{"horizontal_flip": true, "num_classes": 4, "norm": "groupnorm", "activation": "relu", "weight_standardization": false, "kernel_size": 3, "stem": "single", "widths": [64, 112, 192, 336], "downsampling": "avg", "optimizer": "muon", "steps": 33700, "epochs": 44.2, "final_lr_fraction": 0.01, "weight_decay": 0.02, "adamw_weight_decay_other_params": 0.05}
Rows from block 2, named by matrix and row number. Each number is 128 + 32 x the weight over its row's rms, rounded and kept within 0 to 255. All counts start at 0. After the name is the row's rms in percent of the matrix's.
# conv: 3x3 conv (model.blocks.2.conv.weight, 112x64x3x3), inputs 0-21, a 3x3 kernel for each
conv.33 099 [133 127 116 106 112  91 189 145 141 107  98  89 155 155 109 166 104 180 113  91  64 191 139  90 148 189  82 141 149  98 145 148 140 173 119  87 114 104 107 105 108 121 144 157 168 127 165 182 141 122 110 143 201 102 195  71 112 172  45 103 144  91 109 144 105  97 133  92  74 151 132  73 104 111 138  79 130 149  80 126 107 140 100 100 133 115 109 117 113  92 158 102  53 137 103 143 140  68 153 193 124  76 132 110  75  99  99 117 123 113  74 149 135 123 137 128 117  98 104 109 119 101 111 126 127 111  97  99  97 124 124  99 149 116  88 145 132 107 152  53  78 157  93 161 109 127  92 151 162 116 148 143  96 140 141 120  95  97 124 122 128 123 128  67  86 113  79  67 116 137  73 163 135 149 160 133 108 131 125 131 108   8  83 154   0  31 178 119  84  92  95 112 139  96  53  87 136 109]
conv.34 103 [131 182 114  64 187  90 106 105  51 105 111 161  81 102 141 129 146  97  57 157 116 109  25 138  90  43  48 110 133 144 146  80 149 146 122 149 101 147 135 110 138 116 121 145  97 171 101  78 143 109  89 159 152 115 115 146 175  69 122 217  92 175 185 121 182 125 154 163  90 152 117  90 146 128 105 120 139 127 131 100 121 173 100  93 137 116  74 123 141 123 174 146 143 123 169  82 131 177 138 184 149  84 129 116 200 146 184 243 111 127 132 129 122 144 125 130 129 108 105  79 167 148 155 145 141 156  53 157 132  88 130  96 159 138  79 122 126 177 125 106 166 146 145 151  99 186 116 128 100 132 139  85 112 140  85 106 175 119  87 179 133 162 151 147 113 108 184  86 113 152 108 126 133 106 164 135  99 135 186 104  96 133 215  99 121 104 131 135  67  98 181 142  87 129 151 109 129  74]
conv.35 105 [122  87  40 100 100 102  83 110 131 134  75 101 100  88 122 106 110 110 199 120 119 113 129 144 163 111 107 172 145 156 169 184 193 102  91 140 129 110 102  98  88 120 114 122 152  94 166  86  97 141 104 132 161 118 140 137 148 129 184 160 137 119 149  88 138 115 117 153 111 110 126 123 134 140 146 159 174 187  77 125 130 129 105 109 128 143 154 108 106 105 197 109 114 167 152 179 168 100 135 138 144 176 145 123 232 127  87 165  96 160 155 104 107  80 146 119  99 154 119 115 144 166 102 108  95 144 142 183 154 119 153  90 143 104 139 107 195 165  44 189  97  66 250 102 139 149 127 137 176 122 130 154 128 135  37  96 189  64 104 190 144 104  86  81  95 160 158 172 156 173 105  92  98  79 104 152 100 122 169 124 101 161  89  83 161  70 154 198 127 132 124 131 117 144 156 161 105 144]
conv.36 103 [106  74  99  99  96 116 101 158 148 152 124 102  83 117 153  75 146 184 168 186 106 124 127 125  96 207 117 107 127 117 134 153  84 104 115 144  99 118 124 120 140 139 101 145 132  79 103 154 169 139 178 126 158  72  75 138  96 139 173 143 129 118 114 165 137 130 123 138 109 111 135 165 116 128 118 172 163 113 115 148 153 156 183 156 125 114 110 143 123 110 151 168 124  44 116  92 103  62  87 111 178 102 153 174  57  82 114 168 189 173 125  95 121 170 182 164 176 149 120 134 178 122 129 108 145 150 136 156 145 127 207 122  85 108 170 176 158  34 154 107 128 134 164 133 117 147 128  98 119 106 122 144 117 135 168 176 112  81 121 106  84 107 142 144 169 125 150 116 231 176  98  84  89 117 139 149 127 124 157 102 106  66 153 126  95 192 142 107  49 106 121 133 101 187 101 158 197 104]
conv.37 097 [158 123  79  60 243 129 136 103 136  58  95 129 122 118 191 131 137 104  49 207 102 133 123 140 230  88  59 139 110 123 148 150 118 135 174 174 142 144  96 132 139 153 138 103 149 131  82 107 150 136 121 113 145 125 101 183 164  96 129  76 149 120  99 150 131 124 102 171 139 163 132 135 142 115 150  94 167 131  91 138  91 152 140 149  75 112 146  95 205 155 128 139  60 123 136 121 123 180 135 104 152  67 114 147 133 137  94 184 145 149 161  88  85 121 141  90  86 112 120 154 183 159 166  54  84 150 129 126 137  70 179 123 143  62 114 134 121 104  96 146  95 116 140 136  69 184 135 100 120 152 148 105  95  89  95 124 112  83 185 125  87  76 194 145  99  87 134 132 135  89 190  99  98 114 161 138 154  84 132 106 126 106 123 194 129 108 132 183 165 124 138  79 158 141  92 201 169  99]
conv.38 092 [172  92 179 174  70 114 171 110 102 142 173  67 143 186  75  91 118 135 218 141 128 162  92  58  82  92 100 134 160 158 150 184 111 157 209 134 134 123 136 163 141 123  96 139 108  84  83 106  71 104  86 114 114 136 194 135 156 120 113  96  59 124 121 123 133 151 133 154 137  97 147 152  90 146 183 154 147 161  91 148 135 124 156 162 162 153 132 124 143 189  91 171 135 152 165 184 135 164 172 164 144 142 154 113 144 129 152 152 103 133 203  70 100 187 116 108 116  89 124 137 114 207 188  87 154 146 147 135 136 144 162 146 126 185 161  99 157 118 133  67  95 148 125 124 165 124 128 105 115 172  73 124 147  99 134 111  94 122 150  94  80 149 107 114 103 129 140 116 105 158 166 150 119 120 123 126 130 136 104 113  84 143 138 114 113 138 133 145 149 214 138  57 167  86 100  91  78  94]
conv.39 096 [135 136 153 163 122 162 144 149 141 148 134 115 146 148  91 179  71 118 148 127  66 137 164 126 237 140 111  99  99  93 113 125 145 185 107 138 121 172 155 117 123 140 134 132 134 169 152  80 117 171 147  55  92 153  93  59  92 175 135 113 199 122 119 121 112 105 190 139 149 140 116 146 109 115 186 135 129 156 111 152  86  94 101  88 150 124 150 156 128 119 148  72 174 131 126  99 174  90  79 111 156  50  80 134 145 142 136 128 106 127 129 149 108 116 125 143 104 136 117  72 120 134 103 117 141  98 114 161  87 173 137 105 104 113 120 136 126  67 153  81 112  96 146 135 109 104 122 146 105 119 107 109  94 157  82  84 131 138 147 101 125 116 112 171  62 141 223 102 220 164 115 138  92  90 110 110 142 112 103 106 232  97  87 173 199 121  32 150 250 123 118 140  87 149 149 134 122 128]
conv.40 099 [175 111 109 129  84 156 119 158 179 182  94 154 145  55  79 120 131 160 185  83 129 171 122 173 152 112 184 135 170 130 160 115 222 123  83 150 162 126 121 118  94 141 110 112 139  81  93 116  94 128  72 106 138 123  75 117  89 130 129 144 127 176 137  93 109 122 104 184 118 109 164 115  98 125 106 150 122 164 130 209 104 126 163 102 186 180 121 187 100 127 112 171 107 132 147 139 158 126 171 179  89  62 144 172 162 125 102 140 135 171  93  95 110  56 161 129 119 188 168  80 150 183  95 143 166  99 160 119 165 140  84 196 137 214  92 137  82 144 134 106 151 103 111 129 107 126 126 132 135 117 151  97  83  80 162 186 107 125  92 203 130 127 141 131 120 160 175 141 182 181 158 100  62 112 105 144 128 138 140 102 133 125  90 156 132 121 139 128 146 144  74 120 109  84 203  70 135 118]
conv.41 098 [118 142  89  97 139 146  87  95 173 126 158 131  98 147 121 131 150 115 133 171  43 162 135 136 169  85 114 169 127  96 136 168  91 159 181 134 133 144 139 131 160 202 130 141 126 136  75 105  84 145 129  94 147 132 155 207 131 137 143 138 156  86 160 162 168  79 153 144 142 124 126 147 171 172 131 148 118 143 199  97 131 181 153  94 147 167  90  90 174 130 195 148 196  91 167 124 109 134 148 110 141 212 161  89 159 117 118  95 169  94 105 116 108 119 112 164 149 172 120 170 177 116 149  87 133  81  99 160  90 178 177 122 145 212  93 113 174 125  94 148 124 120 129 127 180 134 106 150 134 142 105 124 130 120 130 201 161  99  90 152 159  55 104 114  91  99 172 157 177 191 147  91 129 131  99 106  98 131 154 135 160 117 150 149 154 116 164 161 120 109 119 100 103 161 124 152  74 149]
conv.42 098 [151 119 167 115 125 207 114 113 119 141 128 141  88 125  96 106 147 129 145  77 109  63  99  63  77 162 139 105  72  26 131 149 113 123 187 132 128 155 157  94  99 112  85  88 103  82  82 134 165  91 126 148 144 146 164 117 160 113 176 136 131 118 105 174 174 169 133 167 173 129 103 141 134  86 116 108 139 151 124 166 131  90  15  68 187  90  80 144 146 121 149 102 110 165 166  87 165 162  95 138 101  90  87 135 141 171 145 145 157 122 106  84 111 110 105 102 111 182 110 132 169 171 164  71  71 104 125 103 119 122 195 177 123 136 144 110 127 137 109 130 122 142 135 105 110  98 128 111 126 121 140 157 150 109  88  95 126 136 121 141 226 116 117 107 103 102 230 176 135 124 142 110 121 149 137 105 109 114 132 161 160 143  87 106 149 123 111  95 139 130 112  97 102 135  82  73 108 138]
conv.43 097 [106  81 177 145 133  55 129 169 140 134 142 116 116 151 176  69 126 153 106  94 113 104 167 131  71  95 176 186 195 121 107 129 149  69  76 152 142 120 152 101 136 132 149 114 152  91 116 138  78 111 115 103 116 159 154 157 139 130 161 113 126 193 152 121 166 202 141 135 166 167 125 117 136 159 100  70  97 104  60  84  98 214 184 163 111  96 128  62  44 104 173 177 151 128 159 121  75 132 159 138 171 133 125 121 147 123 112 126 112 111 109 139 119 145 154 115 128 135 125 130 145 125 172 114  76 135 201 172 200 100 111 145  62  72 190 116  89 127 135 101 182 114 132 132 143 158  89 158 132  94 170 135 176 107 139  86  68 158 107  55 129  98 158 112 122 129 173 154 119 161 199  98 128 131 166 136 165 128 141 144  98 125 108 120 176 120 102  67 101 114 115 122 191 105 189 122 165 165]
conv.44 097 [126 131 118 140 210 132 119 131 120 118 129 104 115 122 186 130 112 176 112 115 141  73  83 210 196  88 150  44  69 189 111  88 172 188 114  79 151 118 103 118 115 107 114  93 117  77  86 113 110 131 143 155 158 100 156 165 103 168 127  63 105  61 150 149 112 117 156 121  96  78 147 129  79 135 167 136 152  86 164 152  55  98 112 163 124 134 181 143 143  68 120 124 118 148  98 103 140 122 120  71  75 120 107  95 112 173 157 140 144 133 139 125 146 135 125 129  96  64 130 139 158 150 113 151 150 102  91 138 192 139  89  76 184  93  75 118 144  90 160 130 151 139 106 136 138 110 141 138 169 139 146 177 109 152 171 192 127 153 132 200 110  75  85 115 186 161 100 170 126 176 122 156 132 132 126 125 146 160 120 118 148 175 106 147 129 144 100 130 134 124 135 152 120 109 143 116 120 132]
conv.45 093 [123 105 112 106  70 132 151 150 114 144 142 165 141 129 120 140 157 103 182 143 166  69 120 100 143 127 184 135 106 131  84 118  96 150 142 145 142 137 149 168 159 122 188 169 147 171 123 107 120 107 105 143  85 136 113  68 148 112 140 151  98 133  92 143 154 146 130 150 114 163 171 125 114 143 120  67  57 110 141 138 129  76  96  83  27  72 114  90 110 169 178 146 115 129 114 165 158 132 182 177 160 163 158 123 188 133 144 200 122 119 113 139 118 148 123 127 117 117 104 126  67  90 105 114 113 121 137 121 135  68 103  95  96 159 135 104 113 155 109 162 150 106 146  82 114 156 134 117 103 130 123 122 123 183 108 113 155 118 107 190 145 174 116 139 152 107 100 126 214 153 186 118 146 154 108 118 156 108  94 101 134 123 107 166 160 100  80 139 101 129 115 187 105 107 128 145 101 162]
conv.46 098 [151 198 112  83 113 162 117 111 176 143 138 123 142  68 140 117  71 139 136 176 186 129  16 115 104  67 121 146 129  96 114  69  68 140 125 115 154 136 129  99 132 141 109 169 135 158 107  47 140 108  81 118  83 109 158 142 109 107  90 126 157 141 146  99 135  74 163 191 150 147 167 119 159  75 152 140  92  46  87  79  96 165 154 111 134  85  95 105 101 118 140 117 127 140  91 178 143 166 130 164 135 140 181 148  85 146 124 107 154 134 114 131 119 109 115 126 135 186 117 115 128  98  99  90 113 127 168 105  83  88  76 123 105 153 170 141 141 120 148 115 189 151 141 182 165 145 102 177  98 115 139 114 151  53 129 157 107  87 136 152 104 176 122 109 164 166  88 139 124 185 195 167 116 124 140  92 123 180 133 111 141 139 136 151 154 156 184 114 107 141 120 190 112  95 102 133 116 144]
conv.47 090 [112 118  97 196 140 104 131 168 169 119 143 112  94 181 124 138 155 147 147 134  97 120 151  96 144  97 121 117 141 117 151 111  48 179 124 130 158 135 117 163 142 150 120 110 147 142 105 121 106  66 115 192 134 158  67 120 141 116 155 173  96 125 191 140 120 130 142 135 125 120 115 144 139 109 160 116 102  86 127 101 134 165 128 151  95  81 111 156 112 141 119 151 111 174 107  96 177  98 139 148 113 102 113 131 109 125 128  90 139 100 135 158  90 122 107 106 144  86  87 147 173  79 121 105 131 177  82 101 138 164  86  97 174 137 155 181 125  73 133 156 136 133 122 130 153 153 181  95 112 161 125 110 102 107 157  94  94 107 183  62 119  89 155 132 143 178 124  99 125 194 152 106 123 145 155 136 107 156 146 145 157 112 117 106 143 127 113 138 125 170 120 128 102 148 129 132  93  79]
conv.48 097 [168  54 136 180 121  82 161 102 104 129 115 130 176 134 107 137 138 124 112 155 101 150 128 130 145 139 108 115 114  84 111  99 113 101 109  85 111 147 155 112 125 179 128 176 154 154 175 159  88 120 147  99  76 113 124 102 123 123 104 151 152 175 147 111 119 144 111 135 140 110 156 143 125 100  94 128  59 124 121  70 143  90 105  99  72  78  66 141  67 113 149 134 193  70  85 143  86 128 174 192 125 129 192 102 125 182 134 142 139 148 150 104 134 120 136 164 125  92 155 116 118 127 135 122 137 119 136 146 144 117  81 146 134 136 127 134 102 105 138  96 119  95 115 164 151 149 186 134 131 132 127 141  91 114  98 135 115 105 103 158 102 130 126 130 146 141 105 127 221 146 119 122 127 108 126 109 110 152 107 120 127 139 104 120 179 148  78 189 109 127 188 172 131 168 179 113 117 171]
conv.49 099 [132  82 124 139 121 103 148 124 114 139 126  74 131 101 113 120 158 124 133 131 148 160 145 131 211 164 166 123 130 181 144 153 135 144  99 109  93 113 124 171 110 129 140 107 108  96 132 128  56 172 122  58 182 170  99 129 111 137 160 172 177 141  95 130 117 129 142 116 124 139 162 136 144 133 130 122 110 166  79 121 107  87 157 170 108 183 153 119 122 120  91  76 123  58  67  68 135  66 148 106  81 154 138 114 136 150 146 106 125  99  91 121 110  97 107  84 125  86 149 120 115  94 101 111  97 149  57 148 186 107  50 146 132 161 142 165 138 133  55 127 113 156 100 105 138 138 110 139 187 145 163 157 157  90  88 133 118 139  67 108 124  86 113  71 139 129 178 166 111 142 133  60 126 146 102  90 132 110 112 148 131 137 176 106 134  83 168 134 137 146 126 118 143  76 188 170  99 135]
conv.50 099 [133  82  49  99 178 149 150 149 108 120 146  67 100 165 120  74 174 114 110 154 122  89 138 189 109 132  90 110 175 163 118  96 111 118 146  89 113 123 107 156 140 153 145 165  99 170 115  84 146 120  57 156 125  31  75 131 127 108 112 124 117 150 161 108 115 128 147 151 149 136 136 154 122 156 132 115 111 111 155 114  84 149 151 135 180 121 147 120 126  89 124 124 147 115 117 154 139 133  79  60  91 176  90  99  88 108 121  97 125 125 138 166  67 104 135  85 127  86 101 106 131  92 108 141 114 158  66 144 197 141 130 142 142 156 138 159 138 138  67 113 113 121 139 132 127 120 162 107 139 125 176 147 106 145 145 132 144 148  92 124 117 109  61 150 171 132 112 148 134 107  89 102  98  74 133 156 148 134 123 145 125  85 127  58  99 155 110 161 182  86 105 115 109 114 131 143  94 121]
conv.51 101 [104 135 109 158 175 145 130 150 168 111 109 117 133 120 115 159 114 102 161 128  93 119  89 135 110 121 137 141 138  87  90  98 114  79 149  80 111 150 109 121 134 117 119 119 111  88 113  87 171 124 115  81  98 145 182  96 142 117 122 131 113 140 138 107  99 122 110 133 118 138 105 110 154 138 145 126 122 164 110 112 107 113 113 118 116 135 146 134 125 143  93 113  81 109 126 153 119 143 111 147  66 217 136 118 198 158  93  79 112 134 111 159 190 133 145 145 129 115 130 110 141 123 100 168 142 150  95 120  94 100 126 131 116 154 156 110 112 169  97 108  91  57  63 135 152  90 110 139 115 118 141 130 139 148 112 107 146 141 152 137 111 109 193 165  81 153 121 137 139 144 108  84 126 148 143 112 129 150 141 125  50 148  61  93 118  68  67 139 117 104 100 137 130 108 151 134 131  98]
conv.52 111 [107 118 135 106 135 165 125 171 175 128  42 167 144  80 127  97 145 194 165 118 168 116 119  90 155 156 166 157 156  91 151 147 118 139 161 140 106 122 111 116 143 131 134 161 142 140  84 125  91  87 115 114  66 102 150 109  85 142  67 141 103  96 112 126 130 146  88 113 135 112 148 144 130 113  79 166  97  88 186 121  79 124 120 154 116 136 108 152  98  99  54 115 111 104 119 115 138 119 144  99 154  98 124 157 118 136 103 125 161 145 128 142 111  66 119 119 105 110  98  95 131 122 111 151 105 108 100 108  78 138  85  90 163 178 147 125  49 131 123  86 147 195 136 185 123 143 140  99 136 102 108 120 110  66 142  92 136 106  87 135 117 127  98 116  97 151 140 119  51 112 110 144 104 122  87 111  99 147 146 106  15   0 144  62  94 179 147 164 185 106  77 109  87 124 127  64 153 127]
conv.53 109 [225 115 114 113  61 129 154  98 124 135 149  93  99 150 112  97 123 141 181 101 132  92 138 100 118 171 111 127 149 134  99  97 100 147 107  88 154  96 114 117 113 128 146 137 148  62 100 128 131 187 157  30 121  98 183 191 137 111  93 145 112  95  86 111 111 112 110 100 115 167 119 126 131 155 140 110 108 135 166  82 122 111 138 207 131 112 124 129 117  99 126 157 128 102 126 154 158 122 154  94 118 106  89 107  92 117 142 193 141 121 115 156 139 153 127 132 137 172 187 134 123 170 140 143 107 171 134 178 143  83  81 179 165  91 132 113 114  71 171 156 143 153 158 140 116 132 102 113 144 120 139 118 135 114 186 129 153 186 105  93 186 117 135 107 160  90 129  75 126 219 166 122 120 159 130 108 125  76 140 131  91  82  95 104 132  95 124 105  42 117 174 117 101 138 122 114 124 187]
conv.54 101 [110 152  92 121 137 185  99 119 119 183 100 116 144 110 105 165 132 115 162 152 150 153 173 140 111 106 120 108 146 145 106 100  95 106  57  83 120 119 129 124 126 132  97 120 137 134 108  97 105  97  94 185 114  72 117 155 141 126 159 140 150 197 173 116 141 111  88 148 149 114 164 167 147 161 142 159  71  88 180  78  56 109 133 106 132  85  91 138  68  73 117 122 147 126  89 141 150 128 196 125 141 149 106 139  93 133 176 113 151 150 123 154 130  91 135 147 157 153 139  79 181 126 102 188  99 125 152 154  79 140  51 102 177  68  96 105 147 122 151 122 118 132 113 132 103 142 152 112 151 119 161 145 135 181 141 107 128  90  70 192 132 180  42 134 136 120 100  54  69 166 214 141 120 114 123 141 159 155 110  64 114 152  87 132 141 105 116 131 130 155 147 111 129 142 110  82 100 111]
conv.55 104 [135 150 227  95 135 119 118 112 179 106 148 130 130 159 133 127 182 135 208 125 140 153 124 141 168  79 136 106 104 118  67 112 144 147 129 176 110 130 148 140 157 146 162 148 167 154 206 179 132 168 162 127 138 117 161  84 144  98  92 103 138 106 164 100 113 124 133 149 161 121 115 164 125 117 147  75 140  71 132 173 117 150 141  86 120 144 129 105 210 189 125 153  85 111 164  95 157 243  94 126 140  99  16 190 107  52 160 166 125 108  91 114 146 147 120 149 154  97 140 131 122 156 129 123 138  85 109 136 104 118 153 117 190 150  84 129  75 125 111 123 155 127 158 108 114 115 133 131  95 118 115 118 170 240 176  68 208 146 121 126 190 156  94 130 159  88 129 129 135 226 212 116 136 152 100 111 136 108 109  87  54  67  84 125 101 103 144  97  91 121 128 131 110 167 118 136 180 153]
conv.56 096 [156 118 116 116  53  93  78 101 101 132 108  81 182 103  98  85 113 131 140 101 139 146  91 103  80 209 133 163 128 153 108 142 146 128 136 159 128  91 177 127 118 163 107 122 123 130 139 125  86 171 135 124 174 113 155 126 127  90 160 109 101 170 110 140 111 136 127 102 155 112 130 149 165 161  98  78 160 107 128 123 132 124 139 123 136 174 136 222 134 105  71 151 115 114  51 192  90 157 144 226 135 103 114 115  90 116 112 223 109 110 112 142 168 128  85 123  84 124 138  65 186 211 133  87 121  80 146 113  15 144 137 118 119 169 136 100 131 158 133 104 164  99  92 158 131 139 176  86 120 131  83 148 119  91 129  50 159 174  50 159  91  87 107 104  61 128  96 109 123 114 163  93 153 106  78 114 134 157 160 154 152  69 119  98  66 147  97 147 155 108 107 122 118 124 122 125 154 180]
conv.57 108 [ 74  93 133 135 109  74 122 140 140 139  79 112 138 122 163 110 134 176 155  71 112 143 162 129  78 145 178 166 142 111 152 100 137 165  77 100 125  85 155 136 130 139 159 121 130 134  82 197 112  91  99 129 125  98 142 134 112  86 121 103 135 141 205 123 138 128 124 139 127 114 173 131  95 133 142  89 152 117 130  96 128 109 110 134 131 107 137 143 110 102 133 198 130 106  78 115 141  31 105 167 156  61  80 129 124  94  89 115 145 159 159 139 138 157 109 118 123 120 177 156  82 135 156  80  84 142 145 200 118 148 173 122 131  97 152 217 118 131 120 119 109 106 108 101  90 173 152 118 148  88 136 121  71 164 118 130 168 129 145 109  87 190 143 129  88 139 115 140 127  82 164 104 114 111 141 140 124 131 134 145 163 105 153 141 129  97 157 150 119  86 114 116  73 129 119 145  66 140]
conv.58 096 [ 51 192 169 140 116 148 148 124  97 134 104 159 186 151  81  82 151  75 149 155 127 183 111  76 106 145 113 108 192  67 167 157  94 129 177 101 137 125  99 138 112 125 145  89 101 124 143 158 132 134  85 182 162  87 109 160 161 150 131 105 172 176 169  82 130 113 151 149 116 179 131 103  88 178 142 175 188 138 179 102 163 100 118  95 133 142 138 128 158  98 105 175  62 170  87 119 135 149 134 153 143  65 189 133  84 193 220 169 119  93  76  92 113 150  99  97 120 114 145 185 149 122 115  98 113 162 182 180 131 184 167 149 114 178 163  99 134 114 134  85 129 157 121 110  90 132 152 161 163 129 121 106 100 162  72 117 172 166 164 191 122 128  77 141  31 122 114 152 118 135 169 105 132 159 128 103 119 115 128  86  93 157 170 110 133 132 165  75  41 180  88 152 160  83 127  99  73 127]
conv.59 099 [107 162 169  97 145 149 107  99  91 100 149 121 172  91 108  77 123 116 106  99 146 133 134 138 145  93 137 100 115 185 111 140 130 143 110 184 135 120 144 121 150 112 105 169 145 155 178 119  72 117 105 125 139 127 138 114  65 119 116  88 167 134 102 115 146  85  87 131 131 106 132 157 102 204 111 107 170  81 132 164  88 133 154 189  88 134  93 142 135 171 158 170  88 120 192  83 140 148 179 107 131 168 199 115  64 106 157  92 131 102 109 120 117 101 116 105 145 149 118 134 108  93 128 173 126 114 116 143 119 150 118 161 134 125 156 150 103  96  97 138 119 103  90 148 118 148 151 104 169 136 116 157  84 147  98 129 115 136 133 106 154 105 132 177 255 116 113 169 164  89 122 140 203  64 120 113 174 142 156 166 155  91 153 104 220  52  78 128 137 113 167 106 143 100  92  73 168 110]
conv.60 106 [174  88 104 131 124  98 117 130  89 120 109 120  74 117 206  86 130 158 135 117 126  98 141  78  28 130  89 130 128 131 154 119 149 101 117 119 131  98 124 153 125 117 141  94 119 128 107 157 142 111 150 104 107 128 154 138 117  86 164  68 179 160  85 183 126 139 195 131 129 170  86 130 121 203 161  86 144 195  55  41 186  99 137 151 148 154 126  66 133 121 138  79 148 107 163 127  55 160  48 102 138  80 113 119 163 153 104 186 136 133  98 125 106 122 183 138 130 112 149 134 111  84 112 120 122 150  89 200 110  97  97 108 152  69 184 126 112 123 120 119 151 118 152 124 141 117 156 149 126 154 126 137 110 101 131 110 118 105 135  64  78 120 132 137 111  80 152 121  86  47 114 111 110 111 121 129 147 156 140 126 124 117 106 157 176  80 181 185 113 104 113  74  90 159  81 120 168 106]
conv.61 096 [101 149 115  95 110 132  77 189 119 173 103 122 121 155 120  83 123 169  50  11 119  55 174 135  53 161 141 105 104 130 116 128 111 117 117 103 145 141 141 131 100 126  84 144  92 150 183 160 151  97 140 129  87 103 198 132 147 139 115 139  50 118  67 115 102  94 150 166 128  94 154 130 136 132 167 157  86 113 139 150  99 125 133 117  93 100  78 104 179 162 153 162 118  95 117 112 189 133 123  98 128 147 166 132  99 121 160 108 126 143 126 138 141 150 108 100 140 142 129 142 204 162 195 151 105 133 126  86 121 192 142 141 133 232 106 100  83 167 115 137  89  82 119  56 124 111 131  73 130 171  88 143 102  86 106 150 112 116 125 118 156 132 126 129 206 154 181 160 150  68 122 126 134 136 137 127 160 128 133 149  77 149 129 138 164 165 113 126  99  90 138 159  68 183 137 116  93  68]
conv.62 103 [113 130 212  95 154 177 227  80 113 127 106 128  63 104 148  97 165 107  78 122 185 121  86 151 175 229  92 128 100 165 164  91 193 106 170 120  98 155 128 117 124 139 121 122 128  60 182 141 109 187 118  88  99 136  70 126 151 141 138 125 111 208 126 108 137 162  98 122 129 171 162  99 160 128 148 144 149 164 143 105 144 150 132 161 108 145 197  83 131 101 165 105 158 119  83 157 138 130 133 111  99 161 144 136 170 114 190 112 167 161  82 130 100  66 125 137 107 143 146  86 155 151 142 120 103 121 114  90  94 154 123 127 151 167 126 147 128  50 131 118 204 148 108 142 171 107 142 179 142 127  99 117 101 123 127  83 101 113  89 122 104 131 145 101 138 154 125 151 151 144 140 101  87 155 138 140 113 132 130 109  68 185 101  73 116  91 140 140 152  90  87 148  44 112  97 105 214 125]
conv.63 105 [137 158 135 136 160 108 138 113 118 137 144 163 109 106 114 139 151 129 153 130  83 151  73 126 203 130  93 146  93 149 131 136 187 144 132 131 147 184 176 123 119 181 106 117 130 196 123  95 163 177 108  39 161  90 146 153 147 161 143 128 184  92  97 125 144 150 121 115 120 116 135 123 130 131 100 108 159  78  99 149  57 150 158 134 138 120 125 142 181 122  46 195 127  92 173  81 181 104 110 108 147 144 192  94 150 129 107  35 135 135 116 164 132 102  99 121 115 149 121  93 155 142 116 115 106 118 162 108 116 102 156  61 169 132 150 132  77  78 162 116 115 112 139 147 115 156  76 132 109 115 127  67 105 134  80 255  87 119  97 130 136  86 219 151 131 134 158 130 183 109 108 146 124 120 144 159 124 115  95 114 149  83 126 170 110 179  92 136 126 133 170  78 134 133  78 138 145 115]
conv.64 105 [182 138 179 134 158 170 203 127 164 141 151 131 108 120 140  42  98 142 163 151 122 132 109 185 149 179 145 138 156 169 124 127 163 150 142 152 167 125 122 141 166 120 119 147 150 166 225  89  75 136 128 102 101 160 103 152 100 154 109 151 111 118 140 143 123 136 153 146 164 165 134 169 115  96 114 120 113 125 101 121 143 114 132 110 132 105 102 135 127 144  85 131 100  83  79  83 177 130 114 117  87 119 107  48 142 185  99 111 117 118 106 127 129  63 129 107  93 116 149 136 149 140 120 177 139 100 120 108 169 173 145 153 160 121 159 153  66 101 125 177 181  31  28 103 115 120 105 195 111 143 175 136 121 105  96 159  90 148 115 117  83 156 125  77 253 179 166 126 115 129 146 119 165 221 155  83 114 193 182 101 167 255   0  53 168 194  26  84 231 134 142 212 170 126 186  82 206 109]
conv.65 094 [106 103 195 101 125 111 157 110 121 121  87  97 112  75 112 149 189 129 117 111 126 176  82  76 255 105 134 137 143 169 148 126 155 165 107 159  83 117 163 110 148 121 177 134 131 162 167  80 120 175 113 103 105 174  96 116 186 116 121 150 116 128 191 130 118 157 118 134 143 149 127 114 154 118 130 129 125  98 148 144 130 179 137 151 108 134 124 133 131 144 190 130 160 106  86 131 173 148 165 121  65 120  81  45 177 100 153 201 123 124 123 100 107 105 113 139 164 116 133  53 168 143 156 139 113 120  94 101  97  95 130  82 173 133 140 148 108 108 117 124 181  92 136 183 105 147 161 124 130  51 194  99 127 180 130 109  72  80  86 164 143 131  82  62 181  95  75  75 145 124  98  80 152  64 137 101 149 143  91 136 113 210  68  90 248  78 133 159  87 131 106  83 148  83 131 227 106 121]
conv.66 104 [ 52 191  49 142 119 174 103 134 153 130  94 159 120 159 150 157 121 120 119 102 225  83 144 145 255  77 147 118 142 117 118 115 134 169 140 134 137 120 158 130 104 148 153 144 111 184 137  57 125 136 103  33 102 114 110 123 128 116 100 144 170 178 124 130 161 120 126 126 110 157 159 111  87 139  94 104 119 161 147 109 122 105 130 103 123 154 130  98 120 160  81 203  61  79 166 138 155  96 159  63 125  90  69 129 227 106  73 147  84 100 154 104 101  98 120 123  91 170 140 160 108 111 140 163 106 100 141 170 126 123 120 145 161 130 153 108  40 138 118 139  85  69 148 144 106 131 149 124 131 152  96 156 136 140 140  79 124 112 100  45 100 129  66 153  85 139 116 199 125 158 204 163 135 118  69 105 137 141  84 157 214 130  88 179 200 101  74 211 216 112  56 119 171 109  87 255  66 130]
conv.67 099 [208 131 128 159 181 131  90 184 174 122 143 102 143 162 152 107 124 137  84 181 117 156  65 109  91  46 232 108 136 107 163 144 104 158 128  99 224 150 103 150 112 113 117 120 125  93 133 131 110 147 193  74  96  74 105 164 177  96 150 121 142 101 173 141 125 118 130 150 120 136 149 121 122 102 145 117 113  96 107 149 131 123 136 157 118 137 127 117 118 137 149 128 159 119 185 120 141 179 138 135 127 132  68 107 107  92 159 196  97 125 121 130 134 137 119 148 136 119  95 123 125 103 106  82 147 120  89  90  87 117 157 105 107 141 132  88 102  57 145 143 175 145 121 150 111 103 135 120 168 164 125 104 169 103 164 103 129 170 145 208 208 116 155 139 196 188 102 140 111 103  91  65  87 156 146 112 128 156 121 120  71 102 101 154 187 143 188 110  39 132 107 164 154 111 212  70  72 169]